Rows from block 3, named by matrix and row number. Rows with one number belong to one neuron. Each number is 500 + 40 x the weight over its row's rms, rounded and kept within 0 to 999. All counts start at 0. Numbers have three digits each. After the name is the row's rms in percent of the matrix's.
# fc1: MLP up (model.blocks.3.mlp.fc1.weight, 768x192), inputs 96-191
# fc2: MLP down (model.blocks.3.mlp.fc2.weight, 192x768, transposed), outputs 96-191
fc1.259 133:453483545486449522489494460437516507550539507497471574500569436508504483527381525457470545487532520475511506538508492451440509503503468497506510487479485490467544466442502459560422481475448451523466498596472474505544469517458496527521474447489497447482456480626471481504436559487515442557
fc1.260 038:519501524524476512475527457490539532513517510479438516467490409455475484490523555519465508513484519478462452472478509512442531430554467518531507528492460482517507507476522499517569535536445520527526501465471528523479449579474472505447497471525483513500503464478495544496498454427561530509
fc1.261 160:518451465572577521540485504487519525527514495463532538503464572483487500517504440531434546471509539483542483505511526505459540438550536527508508555453502524449435519529536566522500517535471527527447512468492428574540471399521516527490493568472424468539443502451553509498522539492504518585
fc1.262 025:533489423531534420461532537505525488489501467544541545478548465561574515554552517476440518498522554490521547497483487464495459420480472512548515530467600509520450474428474524414553486526503529524457508477490470459520557495491489514531478464567490529529495536461516412503553534486478516484
fc1.263 123:473510433425534549425494466463467543521496499516514450484501509527468434559475487484447468469635491540494489446479515581470507444436452512427470540590503489481507484510519570586497463505463428570521464481463562495465488455455538517508496550515484519504522464465574519495498543490496438549
fc1.264 018:477539524507586494595482571526547565505558546485595475476513521460513402490496499459501508503440550574521503499485536511447481486531529520477594515498449521535537566518485495516531493452467504474538529487500508488474458465520465504444514542473564573450446486468500501466556489564535534582
fc1.265 012:545414450506476539488469498457531506474420492466598471555487531476462514533479549425455476521483524507476545477438429467524550487464493469533568517496548480483448531527460476465438526500526514492487443469516491573557540533490443483603588464499484477518544492448524523527482506479523573540
fc1.266 138:515478628467505501492500395425495481555528554506474432443467456521394458483493581495458495448550536532499517506523519469493520433532462497537495540481528451474493514542587422460491478490521508520416469524515518468489480575489519496446493465494580529485541501570502451437494504453581515531
fc1.267 125:447451505504504483490558484441499504507476569480566444469493511544533506556508540473470511542504526488449501469506499504453544524558530583451513445499433557434568529538531485480558545464515422512460469448480544498478490501514556449431498483474452421495492405455472533510514497483557546515
fc1.268 104:459494490588509534566539478570449428517487564534528512544472490487526474478484459528482510517539542528503421491466471523476585479523487482462524538468545473484445512523492566536543466468521503515526529519529458491428445485454490490472498469546413432495526459514514538496556462469472496460
fc1.269 027:502467530464453522458541518533486498602637457487520467486523503582484462569504549517477520521534477502477449467512501467521511421483519574457518500541503537486546490489526463467574493564525478476460450536467495428471472512455520444415505505468492511559511514526497479489529504404521534493
fc1.270 147:511458508511530533517513474410526438554558489456498471581447469469482517504468476479472539520432531623445494496521455586500459506503501484483447542511500557501462532539542467553528481459505515530451467513529514501516450525516512490495553504538493562467501523514529537515431461499542532529
fc1.271 022:473508452469439543499467477530443543555520552538511500573520474542503422578538513549490589546497515519517473509472478422542528531554456519525441571484469482502481483490500483408484443477516440510414482504539490488573504532501541579480513399507542553520490461472435518480541450445472448491
fc1.272 123:460472505485469493508517476480498548505473456518561506499502494525497591494458541508503576466514491472512493486463527515457487428519477506498509535537515486510519469512421440528576490518472565441496560571531509515470430471479472514506469508524477457495528475487528551545482525482499500443
fc1.273 014:474441491544512596499486470503529473522478485520583473479481506486515499473487519447464536421467566494505438476547506483548498524476480453408502481537498570534564499454464533505459453565496546487467457490481561536526506547403521524481500540445513482507526587422456471507485483511488445445
fc1.274 016:502494471440508502525528534486568520486464503527499515417445465525423550532426450455475502542442541567515446475617489476464494556551436417514556525539532559470482505429427572474479483513468475501460484558465539523546516527465510475557517468514507489436500550546496540524500495576475568445
fc1.275 050:496462503528463495579534483519471538492532435476536534457539495592447447486536520477497544496541425524497520475451562539548531502457481551486504471487559471451466504474452504434448506505439433471509498510512504470517489485470516502476484510504481500577514502531575577546432503523501535477
fc1.276 141:469443483535431492498501536494535444503514556487532478504459531549493540560472581502494491544457508536504468489533547512438458522547553547547384431430504507497420456479457492477532510505515448519440512441493496471518525496433584513488570441478468492534569493504510470500466468491508538444
fc1.277 112:480533512493504536502461548472442504532503460442447484503501469503488494504446540456468556544489488502435499472502441501405577447481478523500562537507472587595524435528483493512507575469492428553507558526480485527440527417490560492469509409435476480568483438507483552476464496474464500545
fc1.278 013:465492493473480424435546511506543478490558511432502466487481471522455477541460458574520457475514549517531456471526542495491404457483493513488529547537460482515490561520542489508503445571572461473534488484489435546423516498549594482483542567513499467467572519543520425502457504549538426410
fc1.279 117:521521540508549512441497518511489574460484511516446536535501486495525553522542520480521505582432461521470495501478556525514506443535524499492513510465536509576515579530541563435470541475459441460438501481471510444451539463512475467531456486530520523560455489434549535530496571590526571464
fc1.280 096:482448407498532587511618455580523464523486487530449466511448494531520504490509490503490582481563488437475508496497526465494485517479472448544530505501500513496531468488541561513521490503467535505471553548468499535502459520513518516493573443575514406454463520478470506537505466503514570531
fc1.281 037:476447455370459509489487530478488469511490494504547521447537517423522470565456486510460496518534510502511560471483507451459509526536481452546481556533590491447559496464505518523478510513498561504502506502434559399466495446557449459479492435474513538489457527501537552511477558463507511526
fc1.282 099:521521424518469519544489455507427563564448445553467513483482471465554500559593547494483471520539483456493516503504456510459564502518545503526482491497494459476447375489470491542531499501475408477511470525458530509551477523492475535516483541581431488494441498599487573544515481484526537440
fc1.283 038:555477406518453540525500510513515471563541443441531567472485428497468482457507510490555549473466495578534492466487486498432515452547501545464544490533457522542577433548407568505456509561488431472484472524454546488439423453484470539474527509470562489522513469485455465540544462539479472533
fc1.284 016:570563518454503595478591488460460451580566454511488496495471523474487470469561415523454451507521501513435461475467503497490535476528499461482462446484463480514491454478470564547457459466426534512452467498537496478497482553561553546491468468459529475568529518494486519493508525485463538537
fc1.285 125:474382438506487483536526458526572433544464570496494510460513448552484443531443530496554536497417513506520513545524460444443520528455438460524516488514468551568498489502468516450485469544537522505492508511523490448473473436493519508505501455509518535499479499525480486492475481515440561482
fc1.286 066:463517521502517533511490542490487523459536493566518515597505465534485468611532424484462413541533502578561510461531503538492484465424518572488481513573581523503520406547474519560478590473527476543499537512464530524478574478465551496471477491445546509519458475467476415484486551445467535515
fc1.287 017:449480490433419500536455477533498468479555471533547467472504509464460500556532461488489547489492449448485437466546556492446558512457503479468477423461520515486528504549532552481451544464560514491518481555491535534473533497526458448442577611453463516456459440469529537528511518511455627451
fc1.288 048:508571455541527464484513470517515440447491440501471442538447517536558499519500501447473478452511491489500507466503459411457467498461493465530434506559506514484507467531599521569525480579591593445543493474493459547506525505515477470499499526543526498495471554539486523541510508599486497508
fc1.289 107:460482563484458459538475537459501516431520462509456434492561502504387457503497517496488571511522469490548554494522541477513532502566372536501529519568493500455605483476499484492476488503467469496487471495455543477502441486465501533450525479555491530571453477538567459513543479452533520493
fc1.290 012:579562554483509535500540533552519531496459508469501521530470454584541531451486495489465512520517511463560528513539457415449493525501504458507472419443432504571497444488461580511444522593465575455492462484462484579503466482501557468536529501461548507501576515568434581485497556471493465474
fc1.291 028:504540458496452465501460532551509512462588512523479497495541482479479438585513523534532468505532531463597509415474478515509517534543491559415486463522453431428462543489549526568528483564544524539497503419520532435528478463521508540475525582467510547514494536466497508533480520504509442499
fc1.292 025:460455478536492524530554452550476475508479479472487539478551481465493475445527536474453517483548514452484439470468586534507465506463528563521448449570439489543543454528477517445563516522490511542466529513486461501545472521478553509551546481476552570474598480558496497472513467442580458544
fc1.293 112:518460437451529519490522535491556515488467523491452561463522502431525492512435458518471535504469550607489541544444477504507451518531513491604482433477549472543481512503448423498468545486499473518524548497505438476459437472483474529463487515442551470550458525544465502503520507504512474470
fc1.294 012:574496517535529509418519532507467474465483550499508510423569552471567426516484538571461481526545477545536532443484495399497528533410485516526506491496525454448499469515481526529539583481546521449474515505516488526567521497453441558541493503436459472541517522476478494557432531513529561467
fc1.295 079:449523516546498536519505482479456460444460596559502517553469448532514546473507465567462535529471483499535476462519463495487489437446444507561537499521489416522518577444502543439486543440514423539551515536539560479547464596459548502558531483505522507432498526563455540509409541482410514488
fc1.296 053:475490496471514461501586535571514496493525488400458493472512422516480463515490533457457483527506482510456444440437536484505516480491524486512449501514472496474512504484537508439613515452495524475554547528482446439538456538538509485512517468453520536564521541495441535475493583417604459488
fc1.297 135:486491500503496568518482560518458586474505494590426504537450539509580493491541556444491429578547465541479523498439460538517545472445483464421517531542484496519506417494541546487548456459473551554508466531481526528505589416424543509474414399459445504460491530471502494503520471501539470525
fc1.298 144:535556518549486462588505501551471509523518507540536585502497483556468439485499486542503536504482587524470495363412579514505476545540478471452524464560494549549458548533467527477459502490493506537554562539491459529477426500489456543476483515555551469521518465452462440498442536530496419537
fc1.299 027:528518469515454446471483555436492478509530452491576540502461438474560518465510581483557540460542489500453526493529502494562471354358495522432504549549494511537497516498420518502582466552466543502550428478473507490537479491470498465456550480561479468463520472509515467477568516487586484495
fc1.300 175:514454483489508422463519489532534527538520604500552450472542538501510495450572454466558487443524480553434550505531489531573482478540470482518527450594493509480491484441546561568541526438467534448473521485477447477527443505545547504535538479472480490577532511512459496461473433468404456445
fc1.301 031:447476449515455505452452524608491485486482435570493479464552484452488524536514522552510460539619488469468492550501453497472570530499519511517541500602514459493463497529525515592535474555496478476458544497452522467534505456409538467531513504487555443481503520511502484538489493421465474491
fc1.302 123:529519532537433506496409483444557506537554512526504515552520471570537485491489508511438496448490501447476501546492529472524479436459453528503474501550461549440502508553481477434492527444456469558477464515478488511559491564520472484541439408554526479470515506536468480506473504414531468506
fc1.303 012:549497455545514472510577572489586454483456503533471492522465579481497410431450498488529481420540521537561544529452482595510482507508492534428526445535525525475530501556504545503521526513522516533510504537516445477454493460439512459569543464470515516543453495561518435563598504505490511488
fc1.304 125:492466528489534441463413541455464510524535484533450466557493440568544472507502472458508484453446492482581513576540497493565479472527544508456547464475490556455452518511514527560557547527496554530435501525481436440482565556570546497462463512508540508472535498501471483466491467459476462508
fc1.305 131:553499562476469482482486451501427485465528556479551464547472522561482544521432519532528588447526584446577525491456507460528578484486546553500424517501506518536523397475489507557536536487455588508482488462572531475473421553541403549499550460554520518446489510519483529453447542511472507504
fc1.306 062:431443500469487561562571440426470522513477463538475549465578561484494497544427568479511436510482454539482511470523502451598513415499462492531496535530562445461496432452511530521522548472526426544476465512479563477446506515525509543479417468492504513508465431453484578486514493473444507493
fc1.307 041:487492474509482514501591533517539492558536492506541470414507529527518477516444507561567507465537518505510488509470472524557500520555533440528505464501459517528536524478454547453536450450574494462582524498486486422539470447460492509473498432466581527536489475536465489565483448467526479543
fc1.308 031:514491431485445513528559555590487480539411471454539485441480461506487534541513490553502583542452503472558524517496484533492498512534545530543486462591473507520507537451426550447513509577525559514495526500474560548526501495502561546495618544485579475493537407607444508482514478508533426516
fc1.309 142:543514504488497512551544486514481543554513483478457556499482441516408443547524546478476492522506566495505441471515577483468472572471519535490515513504486515570489462497495487466531528492569534506516456464499488523501430452613473416502517400450582488472512513463516494522511517457536473546
fc1.310 049:445498527470463567539456569547481484450549476536464456501511506538484512568496535490488481455594474508516516407553528538558563416421425494481539541542532416505502497481477520493535505537463445503511507558483510551471526465501507509577474460557537485582538468452540459446474470433456513566
fc1.311 029:502538431471495462501490403592593471444519501515503440585514462470509524517462507515534427461460500561450535456492510434518463461486541529516460504539455479436512516488410558532484466505599526525425482461540460497528534515459526571460495555512600426443495508542513484510572464550524448495
fc1.312 014:475502529481429573518488504548486511472530496483445533406504530559422428439549498469500490509521535476457517508473515448564477515494494532492446466539488485528499510435531505483486528471510550463497532491523579456479510456446548547500510530470590547447448457515565490583484516492470504480
fc1.313 122:508435519465552434486438488514502481507509517493551438490532509456489538564422495455519474403494503633499464465512440540558580515481511470553510519543548505475490512511468485499511506433503525530522464480521554434491417495530466507467437527508495546424455500455557511486524492475460499443
fc1.314 142:563464459505468554534537504493535480498478537506481486512511436504509553497550483496544533495527534521574502476462547484476540443574498506478490457487495505496600496472570476482559468574481461456567445477530583541448470524511427402561488510506533470537547524463518465504505524456594493406
fc1.315 166:527459465446468483531486544487399541465505484402546426544464518476467475463433415521507503470507452476581470536518525500443500440482508439572537446550522490529500422500535492522528520501563542606506539501492487548459536519489495527536484477590494473449486462500506510435445475507583437439
fc1.316 016:588500499461441492430504481554491459560524468462519517443576519478457429480454524546610513526439478497526559497486486465481480482464448498509491468570506478439549547518490501503535448498469455527438473490494507470487539538418464503531540560515521596499529566512447489503537512521504468548
fc1.317 043:489573477525429448493485490463593563467577478504499539562478486512496501505481494467461515516500469515530491521506554520421475424459474538472485490572535475397493438497541514518547534534497466485472504510511572551553538510394582522482504501462545512510414482512531441535470511495480487477
fc1.318 102:550596473552478500486547480518505577484505554525415454548452482527566559526542447534468473531540514482478520521478524530453532454524499450539493525486531502579541536496471513450499510467416508518469436454562526526410547524543499441530505508500488428535409405545481506521516514481503507496
fc1.319 139:533514491594419464476480514510549507498450510484522466500505494520570441555489547436431498528544503534451518449507533568504514475483486585588484494556500499460480517576448537451518572512481518549487477445480523528564501508458547498610505454561527537490578449480508494542535529485482476512
fc1.320 017:551443547524511551471486458492439461557525456509600453493568472466555486531484484464460442478532467501509442445504584452445490474457568486459494494491484407500521500538513498549466481475582520590484526523480498518491442539521471466530487472541469526523465584485545465504391441537461581490
fc1.321 131:524418489523558433500566514468504455521456528530558522571468463490564466476530510526529447528530527491433509486470504520473450455522541500469503476459542471497486497482515481512484543556607536498556467512506543493495527485463429512479481505535530442458524498503533528547506496533548606519
fc1.322 120:490508466523500494442474397529558493443469540514508501507483436542496501530531522431542578558466472532492523467471537511491550465500465545509522548502551421498610528474544500535480434547500545570515501489518466515533542424471548497478497468443452482508542574479527492480458443470497548494
fc1.323 130:558533436532525491516536484542510458467569498562551519554428463554572507554517561484574473508589414529422519489444507462483453509507387532513543515467523539529471490543513521430488505485515524513441527476518519482542512483548519508494488413529463559501509473494495491492474433496558502450
fc1.324 020:482546541486476520502494498497410531459495466474498534485470468492522437544591529480497547495495526465566437536490507506546477516494548472416588485520438531444474520569531444521526495479494531486540415505456459471470538507466496575498509488508517460554517501470436479469466496495444480526
fc1.325 156:497523429505558516504472541573485548509438462467466452455521539509504460545439488537557509457401444462547496559425552443538451529445501517525486431471442484535525490539470494543469421517462483474497499512455467471513485499468446563616515486506526497423473490490537522560465537491448510520
fc1.326 125:430542477556579515408433531521526505462561522498514557507479488485505548507561470414444536505550488478568465483565580537488507454455550522422438430453499541494396473503559503518447541508487498451471518425471505505512524545480510527561536456515487515567501453563460461456508546478513448437
fc1.327 093:465457570452460517486494481454483473539506491493514480504548489549533516543465482502447459486492538489534502531543469430490477446455507445519480520517449513534492496519473552560485529461506495555536549524528377520488511452555478591535533508430450541483495487504461520496439529527463494465
fc2.259 149:489416466498477477552557549492491490531425462499479538531477536525551475503464513600569571429495485495501557517505493487499535455463511496498455471453488518534548519469459483444451461473465483471421546501448509561544479519487477540529530461521488477551480506411412495531537545494476481471
fc2.260 039:514432489558481542469498421566480464516510506517475526429536508489494545489491571443514434533437486477524491534479506521446486551530540535516463394520539573451520566471544543505534493529531479468467586517448492505467500465501465503538495468483530488517465465532447506488494445484484540525
fc2.261 139:466430528491511454581548575480451530499477474489454507482537457550528470442398499510470506559502490459537500456578438456430431530492500602462516473475438561524482552534547555570432475485526470495470555438527522521502506544450475537511538462546508465466494518519531504468500536474487501475
fc2.262 027:585522455519488523457493468443534540510536506529520489502483451505604506454551488554519493555481538472524514438487504535511441490508517532539477570526475525458516512487472545504553529554487538520475478496543483436478570593506583505439492470484579509551475489571508457436562515515435483525
fc2.263 127:464441477517537452531447567476502508518476501525557501505496551502407501502537517442441530472515437464516496538474527447447471535486420511506460472467641494466512541458551478501463570479471513450508525463554481565569598470428506499527548484483429544613484465509485489525455575542528491531
fc2.264 022:461519521510470441491582473507438538497577456420442532493525440476406498448443498451511483500435525528456479521466422523535418523435554462534460425471482490572488481510517516465549535491460534471547463461484505471555485485470448533470491492491511472473430475514487447567478545464471519523
fc2.265 017:557515571438416534485545461463536449470523523463439546465506506533494523488487517482553493487538437523460466489481530508517473485546447533487479474538522532566465444495464534536471556528526449465474427421544450535554433472530500482515544476534548523523521438523482513449499513522514509450
fc2.266 165:508479534536470458503490539476516496585490503504509468445496527551543475479452451479520522458512461527563461381466484426459531433488476479577460552498511537533495501521472486449493473552498504526429499547417496517532518562510518529547459456440431408541513418463473507569506529426525533486
fc2.267 121:476520479482515567556574457457430446488483489488547358504476555485533576497475479553468474555472521488537486502480539480482498463485512448517461521532523470513479516476523509514612548476502510483560459562477414515593483546491475464472449470511553462492520483489523471483448523503536459463
fc2.268 109:480496509569487492468500447509565543489482517475476506523468414457556544546500516541495552546554497435476528441424457543425493551516519450533477524529487534465507439544499530473521488562508451497529559505514532514492465460467525492517480467533472429478510548541389524500555478504505578569
fc2.269 029:413531511475557541537502457481466502500452499413510541511554477502444570547457512429491503491478439427505513470525527445504464402505449463509446552540444470540521414512500509507585546483493486570514510559439454501535561571482487447492453530509473500517431553451490453510478573530487477488
fc2.270 159:489488518466479537454510453468452447532537485517469470504496487448502506513546469534503466507590454471518504469442529499448542588452512549461513563472513490469549570422546512525528579537490520477510516490520499478502428456530549473497482520524496499459525442508515488553563474540497503575
fc2.271 023:387525512498561449530511507512484451528440489508437486511556489545576522425537505508456537524514517508584527513479508529521526512480461535503454572485502604534503500473558538523491438463582456545471468425482490571505473440460591487544573484449535524490483486512471495469448513553494496480
fc2.272 115:489542515506471500466534498541448470565473501517542468553503527471478559512538542548462545592529497501546525520554437546429448483514554470517466516489521557503551517444454543551565592492503518467511479457437546512468379480506402511442503472534508558518461468500530605557501425528448524539
fc2.273 019:447486566434494513568576444503480446448507555534539513453476520493492554532498513484474515520537493579507463503543575572437449487479513461477478461458461446520551517558460535487487480517470501491488562469517482492487469523534523548493483464579535443444519531507504481546504497448453453459
fc2.274 020:538469485470507428578437533492592476490496525537438488513492486492580442449584502454461471547563443532560450461450470505523505490477423552487524521519476538570584521450516554518472519490467448460578475445505543475451515515520569437438424433458482511519526513503509526510522463542519557564
fc2.275 049:501503431515507461512521440420552518557501493522513493398529474503514513560517456538469514529544480489445554462500515520494478522463519474527500547485510483600482464482509566526484559490501452490376450489505555439465501455502493473526500511510506498558500527582467477477431476531548530511
fc2.276 143:522476539493546450523454630498447445459578574468566457510479484460552533484558524523459478490492497507474491483517579543462520546502486488471525538511462444452530528544462436423464461463499538531502491468461528503476519555492472493550504481475538498525482432588490481544460516531547530493
fc2.277 135:458536488532452478491540525547472486427441513462495469531560505474520463456474559536514540503483449443509550496485450497458499503549499505495549449507421496519466546500498505538442499470502492461436521451408472536520488508463573537473527491539484566536477500429486470461529490530468529446
fc2.278 020:481479518509547442506481509479527452442488526512460560529533560455478549416507476507541427551471527547452467490560494550444510562494533497490561483504487497453514556434559540476562460578512553585548484504511549549587543462567577531492509551494560523501549516532476543493498491545487520503
fc2.279 123:512496521557442474424463468514501621461576529475492491473552505543506407481497468430516534467516476522461515518530481533587548507530497441511528415476517534502557510472548541549493501476491492433552493504555524486477488540527541424466549526527523453549533424497510526544524523468482492480
fc2.280 103:448533493528480544536506527513529530546633579508488484487541512582550466460539549502536555447482526401445536548506419514504505547463527519489468489557491549454541490469489511559450463450486420484558477509541506497576449507437482512535551434540488469513516476507526494458493538503575460445
fc2.281 036:512525504442420523479494467487461534509529512466560459541438496560539513553496519464464482421559466432477538472520473480484595486505484571527562568489568487479475477496542502529492457456468491526489492494457533439574562461480544514520463496543476487504476524505541514475466481519415458525
fc2.282 090:470529479484498498425476542463492531460468443509374515480474462436551448511521514498472433546539527490484432507421463475445566504493471515606482464548536520515421510478528487463537493443567414501469557554517591492561499578510479489535491511467474532477492489572417472449489471457485536551
fc2.283 035:476530530522508514541552547523476463469476518510464529459555447474458509510482520491541443551506510553479469495534557545480479438532418542477424476548449436569451520489541543529483467492489461460541472495456468524559466445462420520438559527500492507462432519460506444555586543458430467551
fc2.284 018:452490519434539516515472508440435529540525499479456467454482484449547468487451557420500558512508533498487478499417498491454481504467495455494514546553583506489530512405477421557442512455468467518477540535554473509486522464484507562456526460572539536487559540404533476500448482449508446583
fc2.285 131:519491502506498451455512411551487560472513461443540503505491455501546499462470611470531501467472524515542558545548527455509470496417514480495532468500481534426511503487495462439472491554515532472516546498450478459488466451481478466514498481467534576476560508545539439578497446488523492546
fc2.286 061:523477500454519422495541501520415435434442552462533453569569487503539558515482543499597480504485462487506495517494481474515506512440539539535549434474524483463527539541484478513456534521513541483444413456448487569513574482443556497436541495416527496484488481519519533554513481481470462450
fc2.287 021:452531526526553486509523487501494459468459517518500523554420536478510513549473449480531491464541536435494531509505467577496489531450486529527511531488493402534495512579470585604507500501544539525505461524550520489496507472491532508486485481497471540564518577529504480468555524480495460440
fc2.288 050:496484548467494515513483446517507418544564576492429462489512508498471507462553528563610507466487506466463529570471469458491452481525514492508485506449542567470479554452568512544547560534480524502594455526507528493483488508477537452564529518558461459470545501521533437551477448518526471545
fc2.289 110:466403427501531477566454478491502520443542493475517440503506547554533519605522494466540533505588466447525461492506484544529488500435502562453458523456506451544484453550479515511595504469489496584476467478468492460507515504507477461523453452539458519543527472470435476507509548428563529544
fc2.290 019:551489506435468560535472469408430492458569520505523508548501532484560512504563449501451543452517551493471567441535472529521462531561442556479545525509460557545459542477534445575537546463540469561469531518455507432527522452550571547497527468585502439509485448519442530497475468525540555553
fc2.291 027:513501501449540519506477486557509469467519528467473460520546539531486516537498490601501558542554471566527559507516545504458518441459479516531454464525490501458535509532483401545475534454574514521565462545483520537507513483400429503452509564517521450492431469458514542540453434572490473516
fc2.292 025:493483500526547452520464500564508453491419554468478448489497489515514516482489498500581456468491529516504494468551487549500524446481466502443436527514473567540501472479547527554514417547407500447525492559460471541508485532505500517433460418509486500477432506502545392520444483549498574522
fc2.293 119:483460482538499432505479423509432537467573510501442517493455502497439508517451511497581494446481522496553515490477535494486502506494573430496489469480485450535523566546506472517542545524473535464593531545597586417465483570508514482493460499519567480522441472486545549510516578514483519434
fc2.294 018:533423554525505475541529568463549477507538518479541508470527500527444477561469464431568494553473434444548552448547529553568531482469429502566544539549432537556470569568544461447430511482489481479535434481510564535538497550499557530546499535513455431456436445458510510471477471461495517445
fc2.295 079:467417437537500540496508506523567465523504494496483500446550441495486570504538447496469568514498513497502477549566443407547494516477441527499519452533489494458556583455499483513485494507510467524570516472452478604474510494450519515520512408529542538454501553508564455483451511483521552411
fc2.296 053:511507481533596506502456412540510592498515454509473499477526482384518430520518551454517466518512570456574534518487465553492471465466495458510425460501531580514500482444548477467542403458504439526489564492526508448578529496487567574526495445500461552545431504526462482510461497571526540475
fc2.297 134:490480420512508488487514501510505569533468577440475417548520514475509493481444468522515473558484504422410428499481470439528523558517492499565510536512585539429502551502518522535487524492486540507429512465540524532583540502495556529499570459491464470497518502603472446502595529488484547387
fc2.298 151:522557570555458482511559510569478483517531585527515532462489427543465489502481471613562463419568501514499461450572501525477525529528547519487478540492465504497468442515441503523489446459553444441447575551453473475524515493517481523472459527530488455564442566485495473567544512502521473506
fc2.299 028:484523532569400545455514546541548475465512495576556583485573474478548462490526536485473440527493481511511499535464501517502464515524551467476457494458515523530452495536501435500452526534514539520485536458533486434472591513506452464461492441543499471510503414438515503494460546523507458487
fc2.300 176:559479429501492497534567543501505476470487535461452480545497473566596520435454447476482497528461497476515548480531450504481506500510469462519553453456509542402465442535482485536451499467471421482412480543497464487486539516558476458492474533490487499524503458479515627455520548517559491478
fc2.301 030:412513468503541552470508509512521499475508572463505486506530542506516469505493537413529511498498480514485486511451541429447533480459461539515482520504500441470481472477483499523505507480550463436526459532472541519510494458404561437486504536483477527471496527455470511488474532554488495531
fc2.302 125:510456516514499510465533555421531487510483497463469524531456467474450568518468530498548511519460523564543499546538583530496489518517452492408492523472502458466584508498434476540451470524468515496483496513486510522474464525471479506450589518463450515493418517467424500464491583488598437471
fc2.303 018:563533537534537548497481496446423505513419475445535529536522502550505506547461569562503550464521452537516553466481549525453512493539518572584557480501490558519429554466488517508501559450439438500451449510517506467530543468511448474443545485520481538447453460443498513484462461511552493544
fc2.304 142:472550498476482439455537514504495545572475531499509517472529556504467486571447505471474477481502515538562467461440562541446538480486487490513440449432487449505462550578474479538521501463482515590470468500495507476487615514496550569510530470444465471459463464485523471506532522504547503494
fc2.305 159:560490524564519539510556516565541540498562547462537529482482434485489427530509458539553487449540463552429483494524579546482523496539487497496496503459534472470575440511503480438539619473499528505469469542497515467461444517561464471579468475516505515472492474489440515562500486509476476492
fc2.306 069:433491446500510548555484508425502558555509494528514492520530480555495506553569488492478521420529512488414469443420487473562508489456480495500468537492537626547497483446512547530496564513498503553439444557495510461505557548492526490526526517512483509471550488455489433480479534444483595419
fc2.307 038:534499475547561428510484513438603535484571486475543518506443417483508510521467529506519393497496524469548489558610532414482516446511491562459491533515515530502558482465518482487469507537474468479509509497453505518470493530486484491533479429488554478518427589477515510530533513532467561592
fc2.308 031:512453463428510519474538434565548562557463488504489439448533514528552498456548441466451428474514429441481493456537553535559547420493446603471464503507522522539511482520541446481485494563530453414516503501479442517489509576436522452531452461461476535488472538506593423476466524502451501543
fc2.309 125:545604470585442482476403506556467491538476484470529495494485404542547519448466479507553502503411548432475490468560531541490514506525466471446478447529501548495511461497496557563474450524495453545535540522558490520549473498476489553541533516493529511502484541473488512536507476460520430542
fc2.310 057:438531484439482463537423510545487490482533488516439506539489529502484540555561504518479501415520508467457484471487502447479489526418402474543418476474512563545554496541513566462532587579463530529479464527453421549533552515507520417525553540507536566492515470472537456509464519454478543529
fc2.311 028:460443560463550421458456473583521465509506536531485480526432479479475482469502508496485472560482467508494471491534472485564516553528531558523461513539507573525477456488543516498564499534524508566518466469476546525454503487462444439547560530478455505431526562477441485569473493441519524557
fc2.312 019:465505545475453463470508444457454441577483468442504552483502432546534450467456558478513507519498529461502571476555534541474467535504476502475521539571493567527449443564440500465533429527493546470440411544530526522440502441515535479440520483502500479488529506576512486456550539513466514499
fc2.313 131:427464533502515431570544502524533504564537485475506521509565478476520485526451526416490429461566443502497560460478525502522525479517511458538471435574508573483583548471577427516499527496497441456514488505452506417501458505488521508445500500493505532501506458515508438556548482556390465523
fc2.314 129:486532507513499530459518428534502577502418494428470479508510475534529472430506490561526464493492560483468489528616532520489496459549497508475486450474444526503494502494484435474496496514579486507507513483498479513486500546528524549472520386453572499491452445509524501550504467541553514462
fc2.315 139:485523366509502471512521540484437526508551482533526529472477470481538474591484460522407438514488507553554391440487478475557512444523576480517466460492532507549494501453532474468436483553508475458546555512520569487442489555387481557509470486469451574492482564510466489513454455549494494496
fc2.316 020:415524500499436472547506495463537537558514556445514529504549475545468490429428451509452458507460450562531516532457456567573476573513516542540451531522439502514501528444489473475536479518549554503554526519479563444465596514586526443409554552487500445469504587452482470521491447471463489513
fc2.317 038:552401486449543383537573521532461487467485492471470446515516463509518522551496460476527491625489485466552517440487534491534564492524496478513489473521527466556460473524467461508504442544528536492384458496525475490492548480415504509525562531516563481571471490528441515505543503484501476533
fc2.318 103:584566524578413458489488470563501557450437530514529538546470450446529544494539539443471583505512502523523493523528515458503564510511460531525476468441432473475481504495493550511474532515430524566535493448536524527469508528511491522420500471454490517503541528540494486488473553499528505478
fc2.319 148:574494477465475505457493541582535493517462429496511486562515492460503515465520516505418540558543529500516572462534497550517520392515491517551469436561507481499457419571531434445495506566484491459473530503509482463496454528462581531465514434529503485477475506549479483496511532508532506480
fc2.320 020:452527520500451567549441469422508531479473501514508525445468491556502449515540444517524497425528557550453564535510487445554530479526470442517463471466535560554471557469522493547513513447448572509488477526499555487536450509460466550476449560484543474545593497448489450382439445499523455537
fc2.321 143:470512522496483405472546524508501453469519512543472511515477532488456476520483495492489574523464451453491469496432531440448433492576462495429559449422536574432495516489506547490560508472541534512467526495493523550566505492473486558488502442597429503522562450532532531444450512556502540529
fc2.322 114:534489477520479463458493461507476488463501479476455464509514444413544460449509525480519502560482455429529443496502504496460528550475465546628421498526552471516533470472569474555528473520609418495507533549520505546520495533462460460538579532570581521496474544489521429531505515542462491558
fc2.323 128:550456494494464568538493494471622564450516502519534521523544523517455468533511504471451513583528498442479581503541535522484426512533529520418525557548460502480501536514519565447410518522529554543534497562549498423444428464510498492433496537516496442434550497508484501395547542494507546504
fc2.324 023:536422477473524412486548460550496416476529517518561495461539462473511553486516557426509467539509531510579492561507503570507489535544509519511463466483509495422456520441458527497520511561493490493497485510461455546494531556504528444577421514502487487436506532508523475502515562524599519492
fc2.325 168:489500511510525563474449456501502526464519501519515506494411566540532407486451460499526524490483514519602507540510500466526470500494552560528490451496537502561499487516464466530472464448477549482500437502493472527446455525512494490529536518531454570501535451496607513569504511541489413579
fc2.326 135:569495548461547473452512536531515549535498553488489530608480433505451535514460434427479498526494499506522546501511532497430496555483558496538445441495497421493509464506472533518495503523509420516438529473573497513536462539506535553461530484506517465496493525529522527490579511521599559480
fc2.327 089:430421611493539492492501508376501576575478482520506542531583480556556463522463495493425567466524502523423476480532488458470482536538426504443544437468514525480521498449466566564414482472512498504525500485487498531502550467481539483525551537449433514452534557511435488554493547458446498474